Rows from block 3 of a small multi-label image tagger, named by matrix and row number. Rows with one number belong to one neuron. Each number is 128 + 32 x the weight over its row's rms, rounded and kept within 0 to 255. All counts start at 0.
After each neuron's rows are labels from the 100 images, of 14976, where the neuron reaches its largest size: "responds to" is what is common among them; "peak on" is the class under the peak. Only what is clearly more common there than usual is listed. The data: simulated telescope pictures of galaxies.
# gate: MLP gate (model.blocks.3.mlp.gate.weight, 384x96), inputs 0-95
# fc1: MLP up (model.blocks.3.mlp.fc1.weight, 384x96), inputs 0-95
# fc2: MLP down (model.blocks.3.mlp.fc2.weight, 96x384, transposed), outputs 0-95

gate.129 [173 154 112  84 152 132 101 122 121  87 100 154 112 156 153 100 107  75  70 171 125 137 116 118 131  99  96  95 153  90 108 148  94 186  92 115 147 139 119 200 113 142 157 121 132 144  94 154 135 106 125 156  78 116 186 137 167 111 165  64  91 106 141  78 136 195  85 116 105 142 100 178 106 133 185 109 144 133 148 160 103 132  81 121 134  55 136  87 113 142 195 110 145 161 142  61]
fc1.129 [130 171  88 103 165 183 126 110 114 115 117 139 118 117  71  71 155 165 202 125 174 120 101 171  97  71 159 185 127 149  88 163 171 156 131  88 105  60 178  81 136 125 145  72  99 123 159  82 142 154 115 130 118 130 181 148 145 134  95  58 171 134  87  98 125 174 122  86  99 135 130 130 102 180 121 129 102 161  92 154 143 123 145  98 145 134  86 137 145 144 154 133 192 129 113 114]
fc2.129 [164  80  84 142 112  81 118 197  95  86  92 124 187  90 162 190  92 111 120  88 140 174 142 156 123 112 120  91 151 167 141 130 137 133 138 136 150 131 127 101 111 139 117 101  95  92 139  96 192 154 119 103 126  66  94  97  91 129 114 201 113 121 149  91 145  96  69 133 158 116 156 106 134 129 163 118 174  56  91 180 170 144 162 142 103 126 151 142 175 151 155 152 196 110 118 108]
responds to: tilted; barred spiral; winding: anticlockwise outward; two-armed spiral
peak on: galaxy

gate.206 [114 142 112 125 179  83 136 162 144 143 190 149 134 141 129 127 143  97 151 175 112  99 110  89 185  49 102  71 102 189 150 140 123 159 107  85 113 113 151 104 128 128 140 159 118 138 147 149  85 115 103  63 164 178 202 126  80 148 118  95 122 148 129 149  92 142  90  96 140 135  69 127  66 143 162  94 116 125 189 150 121 165 144 126 121 115 122 209  97  64 116 134 119 116 105 101]
fc1.206 [172 158 137 130 161 144  89 124 153  94 103 107 123  81 130 174 131  74 117 141 152 116 172 176 152 103  90 172 151 108  62 190  72 126 120 162 143 178 121 141  95 174 110 131 152 142 146 129 118 114 165  64 125 124  92 114 133 132 126  42 125 129 187 110 105  92 106 198  50  91  89 129 150  90 117 112 156 119  75  90 158 129 164 172 113  89 161 126 123 112  98 125 149 101 135 130]
fc2.206 [ 99  47 109 141  91 110 114 182 102 103  51 111 131 187  77 169 188 114 121 132 133 130 118 123 120 144 140 114 113 149 120 110 112 201 121 180  91 163 117 173 107  79 104 146 107 152 155 200 133  75 110 156 103 146  90 150  63 143 110 150 136 129  91 108 154 110 124 172 162 171 127 134  53 149 118 151 124 115 130 129 129 116 123 163 107 197 143 107 156  90 103 152  80 153 147 133]
responds to: barred spiral; small; winding: anticlockwise outward; winding: clockwise outward
peak on: galaxy

gate.301 [149 120 115  85 133 186 122  60 116 110 158  78 133 140 148 100  85 101 125 147 150 177 117 107 144 107 158 172 103 110 158 134  84 138  87  69 168 129 104 145  88  88 137 139 100 154  89 179 154 170 169 206  85 133 115 179 103  88 150 118 108  97 143 136 146 105 147 190 107  96 146  89  51 113 194 127 152  95 123 137  91 127 104 145 147  81 170 170 158  91 134 145 106 114 108 132]
fc1.301 [ 84 106 125 154  87 112 141 177 140 144 159 135 104 113 118 140 104 124 142 140 125  71 149 144 178 133  79 103 125 171  64 100 122  68 163 161  86 185 193 112 154 135 124 107 111 135 118 121  71 105 115 108 113  99  97  37 159 174 146 183 176 163 126 132 131 173 134 113 137 191  96 144 138 115 141 153  90 170 122 137 129 139 136  92  90 151 134  58 111 117 160 110 197 127  96  93]
fc2.301 [100  93 157 180 101 128 117 165 103 134 161 133 147 175 156 145 106 110 182 171  99 114 123 140  87 116 183 189 120 106 132 116 119 102 141 122  67 128 132  91 161 121 192 170 110 116 134  79  87 133 191 105 109  74 101 162 128 127 163 177 104 184 115 116 157  91 180 110  74  99 129  78  85 162 134 128 126  84 130 133  85 124 166 153 122 167 178 127 156  83 152 111 181 152 105 174]
responds to: tilted; winding: clockwise outward; two-armed spiral; barred spiral
peak on: galaxy

gate.269 [151 139 193 127  87 143 139 133 198 183  69 147  60 100 157 148 152  86 138  82 100 124 164 139 148  98 167 130 114 194 138 103 131  86 143 165  97 164 136 123 152 106  93 121 113 118 105 122 165 103 139 102 140 183 131 102 129 139  91  94  94 143 117 231 135 105  80  93 175 137 158 126 132  75 102 177  79 132 101 174 165 141 123 125 166 137 117 125 107 107 110 160 103 133 165 174]
fc1.269 [ 94 131 210 121 111 130  90 120 125 181 112 145 116 126 124 109 105 150  68 121 146 182 111 170 128 136 139 167  97 137 163  73 199 117 101 146 148 162 185 136  64  77 152 131 113 122  89 201 168 120 146 125 144 202 107 134 169 112 140 148  55 148 140 113 138 125 112 124 101 136 117 171 112 170  55  98 123 163 164 118 136 157 106 147 137 140 152 118 119 173  79  93 151 126  73 124]
fc2.269 [177 117 109 134  86 133  53 166 166 134 145  86 109 141 129  35  67 113 155 142 151 135 128 133 123 139 186 168 131 177 135 166 172 124 187 135 122  67 173 109 100 129  97  84  90 123 107 143 122 125 128  69 169 167  91 116 149 118 120 122 119 136 131 134 216 128  87 107  97 145 179 130 122 150  92 140 109 171 123 100 124 131 140 134 135 180 124 104 114  99 100  86 160 133 124 204]
responds to: tilted; ring galaxy
peak on: galaxy

gate.266 [154 121 135  52 172 152 110 126 131  88 144 127 105 110 174  79 153 153 181 189 100  54  95 103 104  84 125 108 109 162 150 103 125 108 102 124 118 115 161 115  73 135 148 154 110  73 151 101 120 173 109 139 161 143  72 141 186 131 140  54 134 126 123  82 122  80 138 178 178 180 153 138 159 128  59 154  93  76 112 120 149 162 177 112  96 127 105 115 112 118 141 109  98 155 114 109]
fc1.266 [ 91 141 132 169 107 105 137 161  82 161 124 153 168 139 179 132 108 153  86  71 158 160 120  99 147 150 151 153 104  87 131 166 154 108 147 105  82 157 161 126 165  78 127  78 139 173 138 234 128 116 153 101 116 115 161  94 155  83 137 166 131 117 158 129 110 172 141 101 126  81  70 167  74 136 168 103 183 168 117 106  97  76 104 143 169 100 161 122 133 135 160 175 152  96 103  97]
fc2.266 [ 84 144 114  68 112  89  98 175 118 172  84  42 112  86 175 146 142 126 142 103 132  88 137 147 145 156 150 142 149 133 105 101 108 119 144 108 116  83 103  83 155 136 157 141 132 114 123 117  83 113 104 180 101 118 121 119 161  98 122  89 129 119  43 150 138 155 184  91 156 167 150 144 129 154 130 135 114 128 162 129 126 124 129 167  63 189  87  59 151 140 116  82 102  77 163 201]
responds to: tilted; barred spiral; winding: clockwise outward; winding: anticlockwise outward
peak on: galaxy

gate.135 [136 139  67 146 138  65 132 126 149 144  89  87  91 104 104 108 168 123  58 141 126 109 126 132  70 144  76 101 153 138 154 131 156 127 131 149 123 132 112 156 123 132 135  81 150 187 148 128 176 119 102  97 235 153 134  90 125 192 122 144  57 146  59 140 104 142 112 131 158 125 115  69 105 133 138  94 154  95 130 115 144 109  58 174 133 138 136  77 128 153 117 100 147 148 128 192]
fc1.135 [133 121 140 105  98 162 176 150 134 102 125 131 127 181 159 143  34 169 164 101 113  84 147 108 186  81 124  89 128 136 132 127 147 138 136 110 127  84  75 120 114 156  74 111  85  90 186 132 122 121 112 142  67  98 148 137 156  93 134 140 195 120 175 111 160 106 204 122 130  84 164 132 131  92  97 186  97 159 120 187 136 151 192 148 120 113 116 171 128 117 161  94 127 136  85 102]
fc2.135 [145 101 138 112 140 136 134 103 120  97 219 155  68  83 189 170  97 136 114 152 184 155 135 172 133 138 140  88 127  96  86 135  54 128 158 177 185 133 120 160  99 135  89 103  92 130 164 115 127 172 151 180 156 144 130 120 153 118 129 161 147 124 191 102 134 130 138 173  67  94 187 169 128 129 137 127 123 118 118 157  85 116 154 136 119  78 163 183 136 130  83 108 113 157  90  78]
responds to: irregular; small
peak on: galaxy

gate.315 [150 104 191  85  97 167 132 152 114 125 115 162 122 155 134 106 131 135 207 109 132 102  80 150 102 107 157 125 113 125 174 118 110 152  93 109 156 100  97 155  71  99 128 100 144  95 167 126  87  86 141 156  78 148 114  96 116 149 154 140 121 150 110 164 165  84 117 116 119 154 131  69 110 108 197 121 171 110  61 126 109 115 201 157 170 165 158  87 232 137 121 120 155 135 128  94]
fc1.315 [ 75 135  82 117 109 123 139 124 136 131 128 140 121  75 128 114 110 107 238 176  74 158 136 136  86 144 136 159 123  99 112 116 139 120 182  74 143 104 122 126 173 135 106  89 146 113 167 176 189 139 142  97 152  71  98  86 162 153 167 118  79 115 171 155 128  98 141 247 123 138  95  98 146 137  85 139 131 146 136 137 141 115  80 130 150  95 109  94 115 129 186 113 109 122 110 122]
fc2.315 [112 149 167 117  95 155 113 154 127 108 145  91 131 168 143 165 135 141 170  78 147 159 139 146 148 125  95 199  78 178  91 143  48  73 171 102 170 133 124 139 150 140 146 126 181 105 176 109 135 100 140 128 145 151 177 129 149 166 104  92 155 113 156 106 177 127 155 108 188 133 107 130  87  69 135  83 136 101  94 124 151  91 123 109 130  85 127 189  85  85 116 173 147 175  62 116]
responds to: barred spiral; winding: clockwise outward; winding: anticlockwise outward
peak on: galaxy

gate.100 [188 150 160  96 135  84 147  80 187 144 123 103 101 157 169 145 169 131 171 128 143 162 118 113  61 132 163 107 119 118 111 131 113 120  35 191 115 164 128  74 163 157 129 115 147 161 154 129 131 114 120 171 135 121 128 103  86  67 101  68 120 170 139 168  96 156 121  43 109 109 121 150 134 165 159 111 148 113 127 155 167  97 101  93 118 164  99  86 135 169 139  78 151  88 151 130]
fc1.100 [117 130 163 140 112 115 102 138 151 113 180  94 135 139 127 159 129 211 133 179 122 164 132  95 132  91 179 132 112 129 145 116  65 178 147 138 128 153 117  80 140 205 128 151 154 115 188 108 183 156  76 107 165 111  96 165 134 146 173 123 118 143 198 147 100  83 123 128 158 166 168 161 130  82  81  63  90 150  96 102 153 122  97 144  85 115 121  98 115 151 132 193  83 122 134  97]
fc2.100 [137 116 157  70 171  83 199 180  86 105  96 103 194 163 119 132 136 101  57  89 133  97 124 135 138 115 124  84 113  90  99 180  98  89 130 108  92 133 120 154 105 100 105 138 108 113 202 189 111 160 175  81 132  95  93 102 127 116 191 116 163 136 146 115 144 140 133 142  72 172 151 132 103 199 168 103 107 131  96  83 123  90 125 130 136 151 140 179 140 138 127 119 156 154  93 134]
responds to: bright star with spikes; round elliptical; merging pair
peak on: galaxy

gate.57 [143  97 127 104 185 151 147 157 153  68  70 162  95 158 162 172 133 108 140 129 177  88 168 100 108 200 137 145 104 149 108 165 113 157  91  64 178 144 168 153 171 154 129 142 139 129 135 133 103 128 186  99 141 204 136 104 124 187  92  92  76 139 170 126 189 108 105 140  89 130 122 117 122 134 106 101 111 127 141  96 121  94  98 132 162 172 171 169 126 115  94  98 110 151 188 156]
fc1.57 [132  88 120 179  69 134 101 128  73 157 145 126 105  97 153 151 192 163  39 125 111 117  84 126 158  85 144 182 177 118 113 135 153 118 120 117 146 154 132  74 117 189 109 159 105  89 115 142 197 117 127 130 117  64 164 176  84 113 111 153 140 111 143 152 209 129  94 114 157 130 125 100 187  99 114  97  96 100 198 124 131 118 100 150 129 110 123 100  97 184 135 123 110 126 127 147]
fc2.57 [152 125 151 148 113 112 105 124 147  92  88 127 133 171 179 197 111  79 146  83 114 107 135  89  74 147 111 179 124 152 154 134  87 147 130  67 183 159 113 108 132 132 118  77 124 147  85 125  89 178 142 114 126 119  98 129 169 198 113 138  68 157 120  93 114 137 163 132 146 111 138 147 136  81 125 114 154  65 127 117 118 133 166 173 151 153 170 140  48  61  86  57 137 155 114 124]
responds to: barred spiral; winding: anticlockwise outward; winding: clockwise outward
peak on: galaxy

gate.52 [142 134 161 140 194 133 119 158 140  92 119 108  72 154  77 114 147  73  97 132 116 136 108 127 111 140 144 119  85 145 125 134 120 158 164 144 156 153 135 104  50  88 123 137 189 124 174 136 138 141  77 144 154 141 102 177 133 105 110  81  78 117 130 118 105 155 127 175 122 116 146  72 122  50  57 101 125 183  91 172 176 127 161 153 126 170 111 169 113 172 169 133  66  86 101 150]
fc1.52 [198 137 200  96 147 218 136  76 117 101 121  69 118 154 121  98 134 122 123  66 106 133  71 138 105  81 116 119 126 158 200  72  89 121 172 137 143 130 108 133  91 111 135 131 175 148 153 111 141 204 125 113 149 118 100 129 115 124  97  96  95 128 151 174 120 112 130 197 107 144 179  88 126  67 102 144 107 148 159 115 146 106 155 146 123  75 171 128 123 128 127 161  93 105 104 128]
fc2.52 [156 121  85 174  98 116  72  51 192 121 181  90 155 119 118  91 122 137  99 155 110 167 161 158 159 112 103 167  80 145 136 163 123 133 103 111 166  85 181 139 127  64 114  68 128 156  47 138 103 125 151 157 148 143 142 167 130  88 127 105 105  81 104 155 107 138 144 115 135 100 160 107 110  97 104 155 147 136  68 142 167 132 163 204 148 151  95 132 112 136  79 133 146 152 176 142]
responds to: irregular; two-armed spiral
peak on: galaxy

gate.70 [101  93 156 177 141 116 129  72 155  99  17 135 137  70 117 145 146 147 155 146 107 126 132 100 143 133 106 155 105 128 134 164  89 140 115 108 141 121 134 131 166 140 105 118 154 125 138  71  85 131 139  87 131 119 111 212  28  95  94 148 188 104 120 118  56 141 128  68 114 103 160 108 164 105  79 138 108 137 187 179 145 148 114 139  94 112 141 116 104 118 145 155 126  90 145 103]
fc1.70 [149 144  95 118 141 132 153 133 116 182 186 134 115 133 152  99 128  74 120 123  88 155 140 180 167 115 168 116 167 182 110 144  97 116 171 135  96  93 170  70 114 141 145 122 115 102  85 121 125 113 157 177 123 143 100  99 108 105 111 162 188 130 143 175 139 121 124 124 109 168 218  97 120  82 170  69 127 119  75 125  57  85 140 113 181 140 146 104  83 156 157 159 138 167 163 184]
fc2.70 [146 189 162 166 183  92 196 177 100 133 185 111  91 105 170 196 140 173 140 102 125  99 134 104 129 128 114 156  95 138 150  88 117 115 182 142 197 112  94 148 133 141 122 135 127 126  92 145 128 144 138 173 111 197 136  85 135 121 129 115 130 147 107 116  70 157 147  72  65 133 143 177 149  76 156 139 137 121 172 156 111 118 118 101 169 135 123 124 135 116 113 192  89  93 197 111]
responds to: merging pair; small
peak on: galaxy

gate.82 [174 151 128 146 103 123 203 186 133  90 102 103  89 131 120 121 169 122 148 115 131 114  76 166  85 161 184  61  70 109 128 109 185 137 102 105 131 196 199 138 149 139 179 152  90 153 124 118 153 150 113 123 112 110 112  89 101  32 110 113 131 147 136 138 171 140 116 116  81 162 147 120  79 154 188 133 134 128 130 134 135 138 125 184 136 103  59 122 123 137 112 123  96 109 166 137]
fc1.82 [142 137 155  68 169  95 131 107 129 145  86 127 158 145 106 116  84 159 140 172 157 138 141 103 111 140  72 122 147 170 153 125 119  93 141 138 134  33 152  57 178 157 145 133 168 113  91 105 135 131 110  95 160 110  94 138 102 134 132 220 109  75 151 161  64 117 134 101  82 120  97 146 181  82 109 110  88  92 144  87 167 136 124 137 125 168 126 115 127  84 152 133  87 129 188  89]
fc2.82 [120 141 176 110  83 169 140 122 148  97 131 178 107 146  88 170 100 145 140 168  81  95 128 140 152 103 144 200 151 126 159 150  84  76  38 158  90 109 138 114 138 125 101 184 101 166 142 138 133 150 147 146 141 183 126 167  64 149  79 129  99 155 162 141  75 157 117 169 132  74 168  83 113 113  81 115 125 101 113 154  78  95 170 127 114 174 132  85  95 145  89 128 158 134 157 140]
responds to: bright star with spikes; round elliptical
peak on: galaxy

gate.63 [184 176 140 136 120 171 208  61 163 132 148 146 151  87 131 128 127 109 125 111 153 140 105 159  61 127 150 123 146 162 148  89 165 109  76  72  92 110 143 136 141 133 107 102 211 174 108 170 106 118  97 141 139 127 122 157 123 135  81  94 150 164 138  44 189  96 108 176 151 109 137 145 172 152 131 103 147 147 148  79  99 104 125 121 150 132 115  72 108 102 141  96 122 143 190 127]
fc1.63 [142 119 146  85 109 152 163  56 144 122 108 137 155  93 137 125 125  77 137 155 109 146 186 173  86 122 102 114 108 121  61 112 135 140 144 121 109 125 169 132 145 163 121 131 118 150  79 183 140 107  94 114 180  80 153 113 108 100 131 128  51 120 144 128 192 132 122 119 141 179  67 135 175 110 161 124  88 173 141  86 183  41 157 159 185 115 106 111 110 105 174 172 118  98 129 146]
fc2.63 [154 101 115 121 116 113 175 117  94 171  96 110 106 127 147 132 188 134 138 184 104  83  72  90 169 170 142  66 110  89 159 135 179 117 176 141 113  99 166 109 125  97  93 133 132  84 102  75 160 112 101  92 190 152 138  60 106  95  76 146  81 143 135 117 100 114 129 166 141 123 181  91 105 120 127  62  81 123 104  96 111 144 171  71 134 142 125 156 146 122 124 124 137 107 175 188]
responds to: irregular
peak on: galaxy

gate.169 [136 138 134 118 150 103 167 155 150 164  93 200  91 125 143  77 128  95  58 129 144  94 135 144 180 116  55  81 108 159 180  52 178  99 188 158 167 110 136 128 127 152 149 135 163 135 146 158 174 141 156  80 126 118 153 150 122  79 122  93 136 134 132 158 162 133 160 124  84  80  78  87 105 146  75 152 136 116 152  99  90 137 137 169 136 110 120 187 167 131 116 119 186 125 148 116]
fc1.169 [146 100 126 142 101  96  86 141 163 153 137 105 148  75 146 142 156  87  89  90 102  72 196 125 184 136 125 185 197 121 160 104 154 102  90 129 134 171  94  72 119 124 156 111 145 129 190 117  90 134 120  95 163 195 137 149 103 184 140 148 100 178  96 109  69 152 105 105 159 102 165 110 126 117 111 133 122 126 102 157 104  77 143 173  92 138 149 141 151 170  81  62 105 107 149 136]
fc2.169 [  2  68 117 108  74 125 146 123 140 120 131  85 138 136 146 139 116 104 115  88 143 174 129 128 148 135  91 116 156 146 154 200  70 131 174 145 121 106 103 137 107 139 124 177 144 104 110 112 107 171 157 137 147 148 110 149 109 156 101 189 130 120 160 141 187  77 116 130 143 175 129 204 116 152 166 132 129 133 155 106 164 195 134 120 118 119 110 124 120 185 102 143  68 102  94 170]
responds to: merging pair; small
peak on: galaxy

gate.187 [141 119 134 176 139  90 134 105 135 116  81  93 139 147 123  96 171 161  73 104 119 119  90 135 123  89 131 155  31  87 114 169 165 174  93 142 138 141 177 123 118 108  44 113  79 124 144 162 143 163 156 125 112 142 152 135 151  87 171 113 137 140 163  74 138 120 165 161 162 126  98  62  74 123  96 118 163 139 137 172 106 148 136 149 156 108 168 138  66 167 138 179 146  70 131  91]
fc1.187 [107 112 112 121 102 119 124 134 126 120 127 198  45 180  89  78 135 111 104  80 111  66 107 179 175  57 161 161  98  99 106  94  86 146 169 161 164 115 147 174 130 149  78 111 174 101 111 148 117 150 160 123 101 157 125 166 165 130  83  99 111 111 177 165 116 116 151 109 133 146  70  69 114 113 117 120 137 119 111 144  63 113 138 177 138  71 163 136 143 127 114 105  73 119 151 141]
fc2.187 [133 146  87 175 144 152 137 164 147 152 141 138 174 133 180 164 145 117  85 113 100 110 146 132 155 157 142 123 139 121 117 101 123 118 114 112 136 138 146 119 134 111 144 114  99  90 193 130 165 115  82 115 125  82 142 110 145 159 164 172 184  44 146 106 152  91 161  87  90 116 110 122 128 111 115 151 200  55 104 162 164  97 136  33 130 156 167 108  47  98 168  73  93 131 123 117]
responds to: bright star with spikes; winding: clockwise outward; barred spiral
peak on: galaxy

gate.289 [170  34 146 138 119  93  99  81 140 179 150 116 100  98 133 130 139 131 122  80 135  91 176 163 130 135  78 149 140 142 135 103 124 153 150 114 123 143  92 154 170 132 215 168 155 110  92 112 136 123  77 128 148 125  83 156 101 145 122  79  85 146 112 201 144 108 135 130  50  82 157 106 115 114 140 117 165  96 167 106 132 125 115 129 131 184 100 169  82 114  95 199 104  90 122 155]
fc1.289 [117 113  65 112 134 153 140 147 152 137 137 123 133 103  98  75 197  94  94 136 147 108 194 153 133  98  61 122 172 191 183 108 124 138 135 119 111 124 140 158 160 145 135 103 125 201 143 132 153 115  76 150 150 104 137 119 150 157 177  85 161 111  48 112 162 101 162 143  91  79 180 106  93 123 133 151  84  85  79 183 118 124  99 124 152  86 170 131 100  90 162 118 148 118 164 112]
fc2.289 [ 85 134  71 181 142 107 165 121 146 126 140 140 104 103 112 161 129 159 154  99 160 124 153 166 122 145 130 111 153 128 149 125  97 108 148 112 159 120 146  88  68 157  75 115 131 184 146 149  87 132 141 163 100 143  99 145  99 104 113  71 115  96 124 173 155 147 108 124 211 116 196 225 104 171 101 157 172 130 140 158 119 206 122  88 120 190 156 108 129 135 112  71  84 118 147 136]
responds to: tilted; winding: anticlockwise outward; barred spiral
peak on: galaxy

gate.381 [115 147 110 105 115  88 171 104 132 138 134 135  87 115 223  88 103 123 158 192 154 141 122 178 170 160 125 117 137  90 143 128 101  74 142 173  67  86 117 173 118  95  96 141 113  86 151 133 143 151 101 146 130  57 142 129  94 110 111  90 178 113  72 146 160  91  84  94 139 103 123 106 121 168 175 140 111 149  93 139 185 108  95 150  81 154 105 121 103 158 123 110 138 138 158 209]
fc1.381 [ 69  94 131 192 104 190 162  91  83 127 180 163 120 170 126  93 164  87  86  97 182 148 111 134 122 132  91 182 130 116 171 134 104 123 110 164 126 167  47 147 135 155 123 118 117 117 116 126 189 126 123 104 119 109 130  52  87  80 124 149 157 153 125 177 118 130 134 138 180  50  86 138 103  88  71 131 142 142  99 104  80 139 102 121 147 143 154 143 124 153 111 150 108 109 168  95]
fc2.381 [158 164 137 104 152  99  82 180 119 150 158 130 135 115 138 129 101 171 134 138 116 143 136  98 110 110 156 145  98 147  34 184 144 108 120 177 121 107  53 166 120  83 204 115 160 105  98 122 147 169  90  92  93 175 103 142 121  97 127 130 103  95 121 107 135 144  96 142 134 181 120 108 117 126 117 145 167 101  91 103 166 192 170 163  83 124 188 135 131 154 110 108  84 187  63 122]
responds to: small; tilted; two-armed spiral; winding: clockwise outward
peak on: galaxy

gate.144 [123 209 111 128 107  86 175 126 144 129 120 172 167 123 146 162 160  55 116 163 100 155  82 125  75  95 119 115 110 143 112 187 150 108  81 119 109 172 109 109 129 152 175 123  96  17 140 149 104 142 128 146 178 168 124  98 109 120 149 130 132 125 107 151  73  86 135 114 183 150 109 128 115 155 155 173 169 103 104 186 122 110 157  72 167 113 166  92 119 129 141 143 162 141  95 111]
fc1.144 [146  91 162 127 131 105  68  95 122 125  80 146 165 133  84 168 123 107 121 140 119  98 111  75 120 105 152  96 110 150 139 124  80 168 129 189 149 135  84 125 137  95 134 238 168  83 147 103 133 194 103 154 150 125 186 154  91 163 178 141 162  92 122 138 169 128  72 111 176  82 106 138 153 107 140 158 115  83 130 107 124 156 112 120  74 119 132 110 144 179 114  89  76 174 136 121]
fc2.144 [163 139 162 140 105 141 133 157 108 116 114 185 113 103  93 140 146  86 148 166 135 109  75 167 174  93 107 169  99 109 163 123 147 130  84  67 136 109 106 141 155 147 134 131 117 111 141 103 120 138  99 155  78 153 156 160 131  96 116 127 122  85 146 143 161 147 142 127  97 160 119 153 146 133 164 125 124 132 114  91  67  60 132  70 199  66 207 141 119 179 144 178  69 130 160  44]
responds to: bright star with spikes; edge-on disc; flattened elliptical
peak on: galaxy

gate.174 [138 137 124 123 131 126  91 143 154  89 120 115  81 136 120  93 133 155 166  95 143 130 151 116 114 103 126 115 176 158 151 159 126  47 120 123 201 114  85 108  69 159 113 149 133 135 110 152 116 112 160 183 167 141 110  98  41 113 118 122 102 147 134 152 166  79 130 228  66 117 154 146 142 118  77  94 127 128 147 155 108 129 187 156 136 131 179 153 159 142  83 152  89  83 188 129]
fc1.174 [201  97 169 107  83 123 135 123 100  82 109  99  88 110  88  92 142 138 145 140 154  95 151 177 111 120 114 160 136 130 120  79 214 180 119  97 150 123 196  83  76 124  92 154 133  91 128 133 152 102 162 169 142 112 119 127 114  88 135 148 125 110 108  88 133 118  92 185  87 116 155 107 130  94 107  83 121 142  43  91 123 120 132  65  98 124 181 169 156 157 101 143 102 153 100 167]
fc2.174 [ 91 198 142 156 106 140  89 142 213 131 140 150  92 114 139  95 181 153 153 141 105 170 140 104 168 111 122 154 140 162 112 114 129 145 128 154 148 191 126 133 144 143 170 153 150 149 134  96  93 152 155  96 130 103 114 128  73 106 116 138 175 139 222 134 100 110 149  86 165 172 171 136 140 128 114 129 132  76 158  75 110  99 174 147 132 123 164 179  91 102  96 183 176 201 136 151]
responds to: barred spiral; winding: clockwise outward; winding: anticlockwise outward
peak on: galaxy

gate.295 [101 119 146 119 113 160 107 112 153 173 124 107 155 133 153 107 134  97 177  64 126 140  88 143 123 126  89  53 123 143 175 142 145 154 134 127  69  91 158 121  87 146  76 175  91  65 125 113 117 115 147 122 108  81 110 100 123 133 203  91 128 146 143 180 143 187 134 143  56  92  76 112 171  98 129 136 136 101  92 167 127  84 162 137 193 209 150 152 126 150 100 132 148 111 131 121]
fc1.295 [108 102  83  81 122 169  99 115 150 102  97 150 108 131 178 111 157 134 157 155 164 166  93 123 174 106  98 154 118 102 169 140 143 143 187 151 145 123 152  56 195  66 147 184  98 135 126 160  68 133 120 159 142  99 162 140 115 144 123 175 139 124 147 142 113 186 114 127 112 143  64 114 150 123  79 118 115 218  84 138 111  93 188 109 153 161  93 144 122 131 108 144 134 194 108 150]
fc2.295 [ 83 137 141 114  85 166 157 145 125 196 124 116  67 126 195 122 126  87 111 208 128  83 190 162 137 118 144 122 110 134 190 153 125 170 161 100 158 142 114 187 163  98 104 142  86 124 125 168 155 109 112 125 109 130 191  88 123 126 144 102 120 149 146  98 123  91 147 160 137  94  67 141 121 126  74 119 102 154 146 136 159 108 125 135  97 190 116 185  96 139  48 156  84 147 117 137]
responds to: tilted; winding: clockwise outward; winding: anticlockwise outward; two-armed spiral
peak on: galaxy

gate.196 [135 105  87 103  85 107 125  76 105 175 151 147  63 112 125  73 111 114 114  69  85 147 189  87 160 168 126 164  67 156  91 157 131 122  96 118 135  95  86 137 181 157 181 103  89 111 143 125 108 105 125 106 114 102 181 115 131 142 155  98 142 139 157 159 117 114 138 126 148  96  79  73 109  60 128 127 203  85 127 122 148 125 111 164  97 104 105 168 113 158  81 141 100 112 193 150]
fc1.196 [ 59  76 152 113 128 193  96 172 105 155 107 127 173 112 138 155 116 129  80 195 171  81  68 106 145 113 103  87 105 179 115 121  86 120 123 133 124 149  53 118 141  95 103 141 133 110 151  96 100 162 138 132 144 122 216 157 169 144 155 126 112 146 138 165 131 166  97 136 177  89 108 143 133 154 124 143 144 173  88 114 141 157 156 174 122 170 127 196 186 144  90  91 135 140 133 119]
fc2.196 [ 93 127 175 153 119 103 164 127  75 105 146 140 118 121 173 173 112  91 181 151 111 117 174 183 186 101 176 159 100  96  87 106 116 144 107 157 131 193  88 154 153 154 130 135 100 148 108 165 153  80 120  77 147 136 115  59 113 141 130 229 133 121 120 133 182 133 111 108 128 119  58 139 144 120 103  89 117 123 143  60 116 156 124 145 105 125 151 121 115  69 109 158 158  82 147 167]
responds to: small; two-armed spiral; tilted; winding: anticlockwise outward
peak on: galaxy